{"model": "multi-label audio tagger", "dataset": "synthesised imitations of 52 everyday sounds, one a clip", "gain_aug_db": 6, "n_mels": 40, "spec_augment": true, "arch": "quartznet", "depths": [4, 4, 4], "widths": [192, 240, 288], "init": "orthogonal", "orthogonalizer": "newton_schulz_5", "batch_size": 64, "final_lr_fraction": 0, "warmup_steps": 1300}
Rows from block 8, named by matrix and row number. Each number is 128 + 32 x the weight over its row's rms, rounded and kept within 0 to 255. All counts start at 0. Numbers have three digits each.
# short0: shortcut pointwise conv, stride 2 (model.blocks.8.short.0.weight, 288x240x1), inputs 120-239
short0.125:068155176176118131115120049106144116111127106129135159113135147102103113121075140157096106122143110153162143103109112174122175151129066184187164195109150070150126133119093166106126135137146141167182121175097138165070078079089179123114098042141082104087130146121069100099189139121085149166170123123123126169120120154178158135143153133107129122142125128100144136
short0.126:170141155071108111175137094154157082061162113185123126131101101152152110120118100103109072108077086175136126191139171097086161089128140120169155187135075156072062067132165129104140097116146140121127138128149091152178111106130170089091183133101144099127145122137182136173152125149118169147093131141112171173174150116152091176115221123113151128145144167165117131
short0.127:137135190122125142106107131145138154121168064137138105072133202163137130127158112153177095141071122095102124169064135135114109112154124198133106084121116115152115119133142230100164100067110159083092143090101117106139142088125126104065135098088130187159130183099162138101111157194140133094145159142144181149149133139127165118109103152101094115105081200125125118
short0.128:133134105097151084130155202111150169116160105100116146156130112099092094122121059141116162162088150142081183155146162123132125113094141192070142155131145105189134102160122114110103135113089099150085124159143125110118140170092110209110091109098126157138124109176087165138095123136136167195142150174129153152095149141085091165098086118080100072136140118122176145
short0.129:124149120115158172153126082171131127166127107151117141153122083087085118114129172121147104155234100075112135120104062156110079044108154123111073148121110122113107135137114057145142142131072088095156075129122152106134152127139169169085078094126101155155115153164103214174100132096084109151145106149134125091095113143087162204079102104112117194078131083137108127
short0.130:115153182101181117148152151150082139045130131157160199097119183138146140151098131177119159157126137160128138123126109117112134117198102181120136160154173090095133085140125108169127127133111154129189153124123085172113109131113139134184175132219084071117123114157133150158135119146147140133098104115123082134101127076163086112119082188137168048161131098064121139
short0.131:068156107169127112098124102100097123255135119177140134125097096112132085201139118172144151089161086192124158109086174135114146134175147136117110183107142070128113129147089161197152205084116159087149152115136106106154158163153114131118179164126143114138110121109114168130121131103137101124094151107154154145120187130107133077178136154106161117145181124089139152
short0.132:084128110108177163143043119114117196108155153143136159131140105175122123157130153111214131169156129101154119172109107123147148128112133111101128045146109104109144074108176144100149117065128143166090128135158131136150107137179160132137072098083122112137118174106100127166139188136082101102193192141086142150124132130144115093168134120078127110156177111146121068
short0.133:177093128139127060169085145108141120073088107146094128136115137087108100118126098152139095095092143139107134092084191123150148080110161113178086071154093101088102221152159120106158217151111162123132114199099200090087150082120147139124184159178169110157113142140165091128072121150114100079165148120130184123110093157118120171130129151102092109158143101134150162
short0.134:093060107134053106122191076133150206151119103071137049114115142160131088116139169097091153182124111076113148119101154178093122047088116121152133072096119147155128117152196145109122102134125117109187167157091101101138144183157100101173103157109145111136065098077081141140152159154111141150141102114176202130162116134110118148158144158197152136117143139147137156
short0.135:135125156149150127108103103176093119124130054095144128100101206111132132178150085123127021116163171128132004138130170130103138128155181146122138100130136086171110189135156139141159138141105130122108138104148171170119103139108129171126133148088146101094159176138119100144143101072162162139131147108159118117123148128104110150121152121096130131117145123134203110
short0.136:135134173133131133140113110139081143253110128101145153124148101066103128111255140095130111174123115170139097137071129157103121145179156106172143165123130147105127144156155114130083108103120112137128206125191106110188106142142114146138112182134159151128096173151071100085120187155096153165134109158111169055109137101131127126064124180099125107121145177160140109
short0.137:180142140127137137091145118151124125087145099105149154132104146123134140116097096106128109145042132118199151149133120139130112131047139101102112139158143154163189099128137163146132141124191121139168112086144144129136118150176113164108124101069132160174095075109143135122112095212138143133181106121149135049097186107106164091155125112161156152135099105098070158
short0.138:151177086180119132099150168143122136180117136137141093137145095140129129110121168151118127135118133213140163138147160151121148146138156116098159077175139107152118132221165116149068168147154103121109194140170161089102131091226123075137148131167065137069179136143175106109144060170171181163119114117127108099118144135148133162126155113089121118095130123110117166
short0.139:118152116140123132183163158117161141143167187152129130154170166130157131099140113103106119057140127167153144100123105195088111112150081119142153121116157200069091066149141078198067128122137128186169140155135068123142137112101157131110085164171112106148135141104072161109179110128177113126162129166097092110154140140129129130127155122110113132155115130122125148
short0.140:099073183125107155142132118141123139212117132123116134147160171142115158141115236145198110120124125141170132115146127104138114090146133124148125120111159120096139093202201132141145121118141151140171176158130117099152070083098135105129118154145189122115078096100150146183133114158162092147108104124106177147101075136159135140195125106131107133096172106107158102
short0.141:105180096165147101135150123116116091225108152157044117159204120175111156229118129112102182097144112097131136117148171090141141126125112140150169137135107155168113123189103078180132120020139117131163066069157134116114122096150134126075111153117126124099103110120129115142093082160170126114133126145127067111112117129116143122148078115118129133131094137125156131
short0.142:102165123178132118088141074111137170094081155114145163092134134131139147084183190166158095133155197146106166124105074138137115194085188119084117090120079157105100103060148170116105169121087143085091118090102146117152084096133120105141142093140184130090092119106082096156131103103109100080165107057195144113202096105133154118126101079163167134170125169111145224
short0.143:086100162136187143142159113161136135093159127094122113128111094109152148122127109120123162149087103120165141062082143133121067131109075108133070084157068119107143152091089092126130130106228103118190064110113154178113122125071127124160135108060141146100129133134108138123084133090086140166117098185142090152118102141117192091132112105167101113150200102078101133
short0.144:127115103092148084130129184130150135134145125185121150094133142152128168130140115171137111148089218133188131126166131159152186089157110108145135098150128124153104132088115099118130121151104135140126128126160076102084119134182210135042143149108137149101126108138143169101144138111125111164162121100128140138082073207137105110160135091083157117105104192088162141
short0.145:163167116121145147111140116177110110111088161158079095186093196076165142106109101140113145120095144044138113153117062125090160118134084166116115151171132133156184132148135111185118145129102071165129130234132123129141098126070115110156078110105164175189105078086097082132121107110200156109059096115118085103103136110159144099136122141122061138070078097060182142
short0.146:100182117155113131148192138162131137139169138105141123118197117146113105162124104176161160164141142200114171186139138135040097121097110045075142087171143091045132107142197148107081086151106138114075123110200137096109114113126115054098148063137121084131156164108208181078110099135145164126178123138188114161159159176150093110089168141130094123143162096157100095
short0.147:152093107099127215111093136095101103117159139165103191123101086119130097182139149083091102128111253082061148102054113166131103133118191162116095095099146139107058133129049105112123116167109143157106145147161145125172094109168179129110121143118151120122105144094149018129143132150134048121127106171149163146157129125108076177080167081196120147090142072098116146
short0.148:119155212158157096087123120247120114124152149192124149122176111112142122091128122079084111160188123087118161122122097136115037139142140150147157119105125134127106132091151156110142081129177168127161103137127088163088129105143107083140151082170156145106119096139113141180081169173165101081164099126111176099130152130158113133090114050137111133058147124109130152
short0.149:110143182145125093171149074147159092135126245118224101090120159155147115119129127130117111150097153113106122174098136110177162156104093144128148127140124081087130134115151185119132167153177113121138108093095108136123129089138196094119011140173123162065158129088146041104094141148165107103167151143123073123124117163110109158099126110073125183136086183150101191
short0.150:089181113150113082120134091115177160137130106124097147146127124148144139122168096084076089183201106092093141156105143127170064130138124128138160109099099158129136145118057126180117148139098110067126120132159092136126144171158136148071134099117075196125156168155163074132073143107139107113158142118138119103142102168178177102098093106078124118128151165124135115
short0.151:099106140063113102170114159178141111183130156150127082108174087100134138107192117138178137158146136151091153168071112142088144121122165060149123106166166133126185107134177137104153126125134089069145106164115113120139112096131133140058092099114120101126141154160135115115140128075140092100185124182102119147094131158127105131110116082060127177100130154104110122
short0.152:075136127173121143113190134122089128130126115103142174100104100101115093146088124103124215131122120179118099163114135085117150148163098143123118169167139126130208168119131165089116195203062128113122154100080121073136129120131157117174149098111135147166130090133079155104121127095109144112128121090180134125143118144167077061123089187099078114052114100135127115
short0.153:107148149087179132090125133162124103168159134156149149143039090124127152070115151155164042139187100145185121144183158080133159090164144114099175116097122184128122107173147100157162138117181108139126053103154146109146144119099115081165128135083128108110143142141078165096169108102105116113120111093129138144177164118174183123145169139146112119078107129109131129
short0.154:133150109159089133114131180063059149180156077085105095137163115109104124068098167153124072163178150123090136149162134129086097128123131165105094143174148133042105104104139119117141082171110163157080152150109186120128143096145166145148109099125187102108092122047140145132138118131184082156147104136152182090119071111151099129133086081132065149151108100157134125
short0.155:142171132098124091181114137102104111118186103084149137176149127142140110156126137141118128161085114149087125106114073115095151114161115091140162086156139133086097118138176098135211066134096128123160120134139107102090159144148119058175163144124137091093060136123143167106173102150095101129124115088101120125224123081166094132129134118120078119122088126139184062
short0.156:120191137134110147147096119142184113054130063140139132144055103101080120156103126186131115111156078120124129104158151112090134132149087106192148070144197135124101095142112075089139109167101067121168140146162110164174133116126095144114139103138158136098102104161097108137042120088182114152174105109153099195064143114110142111035148125089125121157131140102147080
short0.157:067156106150117163141103152126132103108099119127212080083082140124143133107167083186130134161151100173130164189132140168109141112086141171100176099115126124122100151123093178152084181123095106082142190135152138128039143133167151193087101142098137084098110121162153133180153128098135130168163141134090139140132165126136114139127142163038073123111124152145105118
short0.158:110151113146133125116143139118091153168136175128106122109142120139122146012152227125190131163131142112138113128084120101138106075077088099187073148173214135128127076123189118131190096169096191136101099189098116061141141137142148101139120117163164109160128127095156199102128119103076116151172107149175100071140135162079083110137160110130164101177131108126118111
short0.159:070126128127101100098145084169149095119082067152173171106087117074115121133128145108065143130175091205150126143150185088115145131112123133139116098125074130067171139108126169132097106139135092119115127108127124099165099116153103084138163077159102124091132155137089120103136209132117156129148148114129125087086132121133158131154085101139113143142084118175138095
short0.160:085109165077106152162090191100111113114181145104133137096097083118163117062145185120128079173162117090110132130093116157129129106233133135178047156110127118117158109138119192171094102076121092076083127122121140146115136086112148209114145115187110100147112190164177091142132056108176102096150076123116144128142122205094133121095152155107091186173131106135150139
short0.161:100126113184138142139106136113105090144154130092160163080133113110186097099088134175091101128063187143037141089110125129130081193097176154173171114148126114109105133097154123129128112115163164131104112162183116143087136148130174134171154082128133209106120114174121141132101155153147097117146195165169079117152125181077121100154061152105120113154155111111110162
short0.162:127125097049142063120140163133167127179078113089060119137150134110139104117221110127132154121150231117103126125083115109137103095126064156160134166126111136118123154122149163128114177177082081093132094102127100131139148119113149101163090126113121132145140104140105135138107131170114123090133105100177141106135102152101154167081132119183141196084080137148149125
short0.163:097092159103104162113163168149135142118079122129110094098106089060079139090169109096066097139118127043117132133120092079107143147163130104107170101154125053105157142076109060106150120119081128103167134100104106141144114138100141169101083133156169170081134071056141098211100113087174137165073181149136113078078126112132108147145127118094121106111126081105157143
short0.164:114128167085125142185118166083081111169136115124151105141174168148165153144136121119136148100116125148120125129167155124144091110111165122180178079075090159149172111149101093132167097154080089170143091098165193157128160154163208170100119136173117197113112133147052183125120109133179122131107155238179109085123116179120142122170103123136090180106115123112121097
short0.165:241138118106103115155170168124096107135133128126101130084161159100112184168054135171133117120108088187108069130132090161138125154164134145129153119156101151142160130158125160085154109151125125137202167096135133108150131151141109130036187106172119178089130127173078122134121201128138114149178155096125140084161160160137142108127103124091113121124161101164107148
short0.166:136151136106154147070171083130135165105105120146102173097179148148136144121163077148108174148150106114141193198078115141150113129138103075089148128143187209150138121088098145076131154070111113110147147143197120108140149087095089106120089127097154147117128123105147140117099074106154093128121121128100098186170063190130118084117118157166090103162104100102089091
short0.167:093150126128141152083176143133163160115123127117139175127165124139132094165080165058136100128136107167095142171121184129129092149143132062135142121121071123163153150197174164128154148082099117170085165107117116070092141120110078129111154138090073165156135175155096115131216115150141152066146138107067099099149156084148145110181115110120129063170124152108071126
short0.168:158107107174107181086114116127134098127159121154112172183056117115108130110199159170113143169110139116174097116104164112086146163140088139156141092106213079175115170092061128178168045120133154090183137115108152156132102113099131088177091159083125132108123152115167183108088124118144160182179134115100122112139118123131151121060099146113140123131153154185155121
short0.169:161120116125178148144079157094117136122172127109097148154148152160102090139141121173128088052130156118190119137096127097138125084203135149133121111152164090176158178149140102115130128107102062132125157148081188081047126169133075107156113115085124131170150111140088169173165135128187124163137167182146134164094165150130058139190123082092065149115141092161131181
short0.170:130142155107086128069106116099110155149159106165134126057087113113080097121070066185182161115159107140094123152147121098136135140165142116105149073132162150109156152117169169132117114110126100143104105101074157131078103139159157083090131099134103092103120090087141088119137159142129128113102176209055165098125176066162122133115100114103103140159121148076148176
short0.171:141146125181108100105107101076119131157100138104129129114145131053047148077053126110100200135130135177124046232123115157093141143150144143144114132122137105093121128130169114065131114161106153127125107120139156144178114136050126106149126142147123125118119164102177132136128166102141165133099113209148119159089140138099079084108159140196191082125194196110151116
short0.172:111081128109160104120109204171139132109123104171099101096084171082141111106166097160193108108168116136086083131103119088130083147156073069124129130116113118159148186103041151165092091148116141124179158141198073105139120145110149154101121107098181149109130137107121098123076063108135101115105155150097137174163191139147129177064104117149084128098110138141158149
short0.173:164116080086152133078083186155149153195138112115156176136141138134097148178148140121134030142106166135077203114131124122123157200166109147179101108089130097098155160108111150119113122099118149108167062098143132100117116142190098163161076134073076149152149165088112113124101129191134126112161067138223190127147136189114112135107104147132100089154180180118100097
short0.174:112136124105105117121111140158122120140091068106142105180125105162119069093163119156110157081120135115110148138100109114123168124109128067165186095167130212152113092130099126155190186105090075114134074122142100167105116177159166142113081186132147150192144145151162104150124086132162138116129129137071124124151120100136151114199125106107117056146172150112144122
short0.175:139140109205078131098093123154146148138133102141124181164130134114180134170115111110135129081193118141137149097175051068191115143078080128135138169140116129107083095143155154127132139123107107151123094131139116118176157098135140122073107114114076183202106164124113095108096133121107128121108111130157122101133135148125178116144088152150112096123102183108114073
short0.176:117097135188091117143212128120163142146079162125142143109116115104126110175122150059140124141097089171110146098185085110101146171183122133090109168152183173146112190124101090145107080131113177064095104120142112118178094123125075179165172138123144145140132096114110144168125106159119037105119131108098228109114098096050063141160125145149112122090129089097107101
short0.177:133100076178115104116122100170141135111106084132147152099142158170117089081161128077148113135159087203153170139096148148196167081134158143124135165151101076102126094162120066144115026130124147126109124147121109165119153131106143132132073110077148155179085163183214110124159172116091147130177160154100144133127139146069153168159094096112144143140149107183070086
short0.178:144127073154122129112131140140119143110112155128107075168154106121141120142126071105146126099117164126155148198176090192154089125119141090112123124173140130129150197145125142074086162170126133114117125149120126182114164086104096146164138137111167129110131094168104078136171104111162138050103109140087099078146108108105131127119188118124159145141126199158111150
short0.179:123144131135133220138110132146126129141118169121185104064180122132136120209154140132171128123148140098139148122141146098094130150110168144202167119130117086138141137114132123160121165167137165118118094139172096102124080122103192109124123138127153136121185140185078113150107156130098066114159126086132106193094118186125120122151132112141131184163156152134103073
short0.180:098158145094155126160120092136130118178167104119156155169126106145088116151123078119082084107198120134094165132164139152133086121124077172105107164133139143148083130106079162105174146120121090174136120110110138138171092119091132131101138164087227117199121139097058117103177121140121121115143081084139135142117167140147115116079098149154125091083113159118088088
short0.181:131114102099143170140111094083142075064121076142165102092062176113087134138088126143079105152153165146109135080119142152071123105077136156065147155094189129133138131125085172120140179104109128153132089212099100115119085100097117130129209136166140057137133089173158133104113121091100142126149142131138125139080138173168123155091101137137171133129135109073118137
short0.182:171159159111116096099124102087152124106076136112108035092149087140140150169122137194117112197083101150224080192139133172141159125111119089107136115159107110146148154121110099067156135133130090105150104129131114086148108135137182112090150155187127142106188184121116094100160119105121152097144112093083156102123109132147153109087136167050105142135155134108127159
short0.183:155106121124087124147096131130110143170145122127151129198203158150150128187144052150115169107118048131143110139129122126153162163147153102161164044166104193127162099138167056134071098101071110175128106122149144109186141128138119100165169102068147168166187158089104115102104091111137154158104139122123163104094110118133162108128155142180091118097119133120089146
short0.184:140185157157035103142137169144131156112176164123164128128092107149166094105092072128147151110110196100080179117147154092113113073163113096145097095127184138089118115176146140132130129129107139089124119183164104120067114108133224183193132109160144111098130096109148162158090062099164117108123132111153161150104180127125117106143109135129128080097126174103144136
short0.185:046099154145121132085156081168149119108130075158119117110098178108125171186130181061115120102089135145163135152139105173123121103114110108091119101119112129123168164133127128123143129135131109116080136148133173099198090117139087162162115080081099075155109176118079108118085176118099119135148168150052202106109150135149175087172134124108122173140102109125183089
short0.186:101093103093120078149088116158127117116185106085107112176155191073108100118155141142147104089126155130112132120064115101124098113142123145160111138070139139058118172083186164113128140147228087162159154144177117110177105104114154175067104192109139056091150106101136098111154138081101099113095110143122129144137161096208145196129121119145064102096165116083055109
short0.187:133175147101088123142139192115110145160112164139111229139124108155130086160152160083165100216137146125145139109191157169109126105060146103174139129150112138139201137108145124128108119149145092165146102155104207117085114159161152165108098129127162122153123154116109070139125121122078148128174138143094192188129131107168138185119141115116150128125105116116088136
short0.188:103167202130158158156143114114114095170106178095136155082123154150156123126082116107129120137133216129115150143115095088088088101105106012127162101039136125097115092131152183117116123071131142156146138076115088126148112122124121179129099128182139141194117125132093156136127146166188153129132175135105147142154052068117068118098109217124116100115136132066149122
short0.189:117105177172132041099161137127132116155107149132155119135131122159100138107159153087050068125172123078123142116145104142104141161107097121172143122105137132099139132151142152125125178122117161108088079134099092119170160124143160112130174093155127091154128127131101156146122116078182106137185097065124071165130097122165101150170180105074129155116123155082144168
short0.190:191102108082106106084141106149102162143147109102150131066199096162164147090105156117189112138131130174150088095126140128167112149184106020120154094161108109181098159130147153076116127108122097134117108202143067103097115183117232106151175136077127107128101135083120168120138125158177139111115156116143116147098058102117071078106116113113086164102104085135072130
short0.191:067158183149150065168128137077052140130148133120104146116087137197118126117128180087119131189139099081168184118117147166121162171181144143164090104073120127150090042141152115135118140105144116107149122145086103092116162149098160183149170116116108187112113137113130149106125159104117071147117132087122161144133112121107138108139124058098161172134041115126139077
short0.192:167114179101146101121164102154080160194133165168113086171131110135130138171112086174154144191135155200122110109108097211163169097144167094170140166135092107074065122152057096129077104152153118092130186176127115112114124099117063194198121160164128137094140100217106117115153154132146133181115149132165136159143139159093116155105139134098081108131204155135190094
short0.193:131148133143153107110103127126091112128115155131070156125181109137125142119118132106115101091144092165096088160069145145087127146116135155144168100127116083145061190133139095096157109136129128145165114104122129138140099118123066070112107117159151068153189144140099157182096069124146136102147120120160089190114152125152169147142150105165135145106112133148083140
short0.194:116079174060133176106112122119133151101124119127118121145131115180163125117182156127128129111151158100192125126073109166143098083145110087129170122162120103095185119166078146128145156110184146077126170121136086169127085090200125187125098090143106134126118132121116090134135109117100061127173184136118139120097088092165113103065081117135123144087119077140076145
short0.195:187123160164109122175056166096098098110095130091105134120084154095081150159090173084114138164078153113174120113144117160113132084164107153117145116118155106204120095157127133125125157176132144157164116165120140134058129073194134087142156106150143104140137117129165206152105146082106086120104154167097126168134146103077160140132103085176128163081147115133130126
short0.196:204095099104144122116137130145116153125151157132166083135149142084157148097114167153088139126023077112189110166110097161117176121130090085183129105121124115155162133091096097131152107111107111145136125162099118113113115150149144177146112125130118140130126098102128150166118078119106137119138181086122112094201088111109075113088159149075115138137110124156124142
short0.197:150091078102096115099179068116088101137165171145138154101117196115183120102143130145166085073123078059175092189086147076106115118170137103117123149153079077078123133169112137140115070162120143125120098129149155078103127112161122138100150089098102135069108128123124125089065112102118122099119096116076122160155145110144112098109143101176095143164096112143167163
short0.198:115093159170143117123097095101096120112100068128130096129105179144138141095095091077137144150159128098151135157137143143092178100100133141104180139074147159166139102154132073215183106114136202100103049126122144125141145082164108089149124071110083130104130171094145129156093172107155102152128176175100126189153134116131136147146082092108127151113150060122168224
short0.199:134076106074118104098116128096137137127130126116183098138122118089100169190165176138165104139144152203074094082191172165055149209107130144125130096082103108156183107164141095133134100102084164132167096106157136093114112128151194102156114092129154111098126065137105109108102130103150122146099143083186163086126106143125142188165113068138149208140133158073084079
short0.200:169121182090134151124118110095110151122083099087162143138098158158068121085095168110141186085110161036157072157101161195145149100110156129128133103188104139163104147154094107129127115144104138172102145159193075108077132131175048111199097096122129068130112128100116153138161181117080110108110145174123157152154173154148134114187110125187155125130142109152146117
short0.201:091180140117093086185098096165111190085134159087124123179119136115121130163121086105135130127141166153101215080115085117140143194070102116091085101155193125138207125167145074140120131087149113107103113146127123120127120071099126102144143156083195173106170144074134109124134156181159136105124148085118143121118135065193122168178110125108123060098145084120108074
short0.202:152066106065139094124162038155180151137122092120105095106152106137084085234160107155129195167093117172063152126110125159152085103112084137115136114095168098125172095118087078150141131160090149113142102139081113170181146138173079180160111154112174152110092121155135033150138148163135090084067123122118180150167092123142152123128109117130165174182132102127062142
short0.203:147132116155075132121078135097093084104104133106141109125130146150131127055189119051130175130109126147123178136136112114150162148123079160118140115076101132112139059043113205146108157103143099135159123155110129092110142172094135101163149145079080183107143141096132117126122140142167159088180134134078110195155103140139092151086123102090119176081146138077089152
short0.204:122123148159143171130105150096101083146120148130094130132116136038125118187135071129152102174130087137156108143132137136194130149092139153123141128104122162176114064168159076164124152141123112115142170146104059118154204153151164107160108028137086154109165180074125174179134165116118188050133165168105111124110112132125075167084110154106104108131134140143154211
short0.205:105128120147100123142132089173171104150138176119111143129139105131108178153151183107156089128110211136164179124183091142127100099072130125088129127107068092142139065144070127138194186104123111119144146112099180117125137103155170162166140184112168119128204093165057119114154081129096132206104102106137165183106130135143088105116079122186113176131091167116130157
short0.206:175156139126126172106157133098131098159102117145085143133120119123121092168116192058124108156090110142255147152072166082096111162127114171119103126173185131117148113099171146140139152127137174145148162166153113104118093139127153059131109170131140199070135100085112154115111111130111112143128159120157160110107109098117103099148118145168147136135145093089140116
short0.207:135160146168159090140106123141124145216187164119158115138180111109139120116089207080119163118181105133116090090133142115120150132147180192153132132177065111108144138119142128112177151190110096125182176165140064106155135136166179142102134107108200110159149135115102121074134140114193089053174158120156153124172146062094101129080152143095108119151117115110085153
short0.208:146132110133084145108171121164124075222147146131087117182104115120069123125142207155146165141176142100141132159207148122142133150094153069181116123148134197130159115124141093139128100180118145112100126107107160138083140137157115071131190084111127132104144081150126153081150101149139108124139103134125113129134117145102076149155111103113169182189140096127131120
short0.209:143098163131099145056117063137147155110094111126083129158153109140140122136160077171119104144162147124183068097136145137171162126176128055158137120134144141124024167107106143150135109118129161162161144118164119117144134119102148065075169129067106115098138142143124093106130125152176110130160128114149139159118130160113085153106093092125156120108165128144072095
short0.210:103115102152146111133115161122157110127177101077106117109079130132141078135133151120075076124115159190125058177144110099085165090145114134154133144102149115131148095081131113175155094104057166063136113076160096084166129167167120111135147127107115083085073196094089106127144188039076108131130143101118090139088103149179112153198102161148086131156131162155190136
short0.211:117088065158140152177117158135120127152177075108107146072125060136143116075168156015106133142167134144104163119111018107122108080145176087102168124138108098142114140088124114097091179095128151109073132137124119166129139125114134173130134140121100101095150127122097147054117082129119110111136107123123122125119095170152204130115152126146204088110117113123120108
short0.212:156117119111051130074146152121054087150152145166142122138124166118120088112096139119156181092109130078109116135132135175170143144178158129132091217124109103094071050147194141152087143136137147133173159092107149131154173152142150162130133118089093169103082077167092136154136163112120134139134135098129127121123091131145101131099104161140113106169158155125152123
short0.213:137091119155053081110160095151169103137093128092129182131141150139131145098177139114171151094101104183147074145129120153105070109095103111153164117174079135083045079166085135149159125139103126179144166109122160106133109107141078112133126170128123154117121127163072116130113062183042115102218152162105083163199176147086155128100187096142139140200082068148157155
short0.214:091211193142132063134117151138141147195103094111119179128121104088131112160199149102139111093159137194173204099132069106101105117118135105105151082108134180108172130138167092118111124189054126138125128124071147164101140094123089131134105151105108147112145122160149111193150174134173148176159108124140073106116175168140133150151089090142055103145130142104107102
short0.215:106137123105149089058200130220097147164133151119104199131133081083111107153168163133122118133098156213126134107066084162142101171120167145079138142133091106193116124127140178094094153162169100207090139092147069169131144117112109187160142120093080105122135156166065184165136165087148089128111077146133166156135175087105129145144184141101105151121083156138239102
short0.216:142118060167159123107135062165147128089124087089126076134114128149139131079077130106113104078136121126114089114102131121133100130141169126124148158096098164107142129103193121113143120174157103156144131097153101117110138130151133157158120095127075128099131128137146093163141111106152170131118113081079143126174144170166184147107109121144114107142125127142206135
short0.217:130094068113130088135131088148105123084122103072100084135116108190164150170122156144138132105132149110107105135134150132164121140067150135155128177178102082100106122183160039154081109150107117146143109107084129073075138113060120097109081066184148079068084154113164064160113085153103151149153136136189050135115075139154078170143153111115092077067184141146152142
short0.218:117137111120124122111099085141181176187114135152120182124082090093117094139131111128128093114163131182141136174107123117130177126059132158135104181146117102102100143098150146123122160088142161114146054102090186132155139106154207173155131114174120128135163154122171134081126145040112105099176189160139127151148073162117076165105193182129108181187174183144123146
short0.219:121150153091121163118146105161133128089136160101080152137121097143085081139140112074146087128151140086143116145117094159107167159128098145179119107128144117123163149124153178114184116148175078246159151097138123131143162055124186120104140128146139157111137139081118129084141088086080143208138086155133074147083164129114122110148112088141109129127099144160100105
short0.220:152101165128159124141152082168170098180164114088092102177146153158189110181105081132154124151141120100101095141063127157133122112188147127133157181136109113089062142091135140081138115239111147146166149116138169126203085097126050097140128139111137130144105169227157144094122172149098114113155112130165142120139105084106101112118122129058091148086088183148169080
short0.221:118103120159100170184091128113125131108128102127139154137089122094069136149128168178128046119098130096097185133116098144109131085131111157127110110135123129110093158112124192115185126094107108136151140115136123164098125092116101164138147080115077161058083144112137136116122152124164053127139084134123088103127116103104137141116148122132150165120098105192145126
short0.222:152111124132076129147101128100140121151151138181137141145118148090118156063100104137107129171146115115114148094160106120103122126098108248108126157084119112144051120172184200179204088145134125137168159143117188111154130154150147132129129218105086186181096081145149141129045122118102085139073134203115135107108157065128139145129132163105099153081116125134193128
short0.223:078154109137133104158139142117107184163151189112183130123121171159150159111162181127127094084166073136105169145113122119148073088071142066170095102093155161117145116170141101116150118067097136116108142113221127097139125113134080079138124121111147089123117077191145129083181116163152156142156138080136143174206110099115184121164155126130155134161105066119104115
short0.224:093130110110191133150062161105150145069182094099137144143125136166082125162096102031066131142214146084080107100079133101114111122155135179183133128111143136150120110105137122162188088112187117130063112154164119093160097101110114121157156120071096163122166128144093188131065109089148143098080143142101115129123101108127102139124096153114113151090127096121110144
short0.225:154117152129128157128135100165116168118166116132148167091113118101097170094108136121177174084081146116140138088143152144136117054108104121137142089173116062160141122124086078120056155088129138167136139104142078190111111130069091098063138198106186149104154168147114166120148133157158114168141124072101153136123130165107151119113157097123142118129171110094134129
short0.226:135118046111132126151163137108123133158091087109073145117093139131129117181141065080096172136195196134138106119117121138106087124132092103172132154186161105160098130142108084123149176151113135167087115207163156096131102159120112131195134100127130194177140110104138224077133078132143132107115114121144139180159146145138095147089111165128100104094108108143193116
short0.227:134179136109137139118151201107136098118113075139115122125140083153138156143120173111155089108156138098084120105153160223092141088104108121124100110069155183129146039077145114094120205059176122130081158152131143136149137077165136076134093071118111147103139092201132110179135070141152151113151114151114155086123104122106215101124129158146074149088099121079185112
short0.228:126103160135175129146127161081151115148105099184109126071151109126135105170132104116140120136123222121128111144117102154105171125177109160159100123113147185126133077114131099103127138063054119173119082157170103110113174134128152184086151106110072099138142152113158098119110148089112168105104138128124149085097150123089118105107132068121103161091095090150164123
short0.229:114172157124129127096122090128095104108128166122167110144120127113132133098076118132102100206110149110064187182106119087111110136120114097159084146142186149141184110130187064159174099187102148176141116162118125121100109074122162098136176136111205107134128122092137135126120113166110146125119097123191125139100144090091182075148107133130133097165090094099145095
short0.230:091127146150109127067143134107107146114088100103150170091133158134135122052133160074118178173162104088141126135123133179140115165132147154131132140089087124169110108144184158103111162232112106178166102103122134101143110127151129135158135112111078132144098065127152169138127172101170113159139092141111133095111167216141124136145089155120138134125122099095139158
short0.231:133150219191118130120132120141080096123136138153080173090160141165130123106072113154147076063148108164116152097181133139071163102143133188150130111203096129155145119060123091092084173102134105122153103105134145146142122148115128091141139112150138155072090101047161157114170157081109096158131087138132086129162168095101125125121106107080097142151089077060140109
short0.232:138110074135166105111161100102202083122089099089158128152167123131159152144136110111132101071160083138103109173114107112097105108189144172178192129080101199134146089107081114110190093117088148180069126130140119130143078147120094150130151163124136127139094129121102101134084117116181097150152131134092158137112101108116157078158123103137106052092158114137141120
short0.233:180085127121123138133134133124161084165118136135148113135104086160107085161124180156109111099077150148108243101151109157122125140147123133169063152086089109114145111092141107124068149126155156152148129101129111121145151138105140149127149098116090206119143070138082088201110146113108086122155096142137055118100181121148112126118118163169171117095174057162092115
short0.234:137105149134131155141148113061121192122133124181138062169105140147066133135118122228123147106168171169216124104158101214084115130133117147122086077065133121104085107153092146144088127130128140149175095117096099095111130167075130133150165097155113121114212151130190089105090127143149177157131164116174081114151141094126102133170133196126173148119161130144108182
short0.235:148077139060094119125130081098143103119129111111119168061136172105105069129135105123112091133137142103070127128097151115126158133136165075102160111096083119124161118142109187169189066170115117137097151127110173135102179134184130156082061133133162192084160096125104119181089129134121090123149127069106184101195119100103112122143137160192122137139133096068142096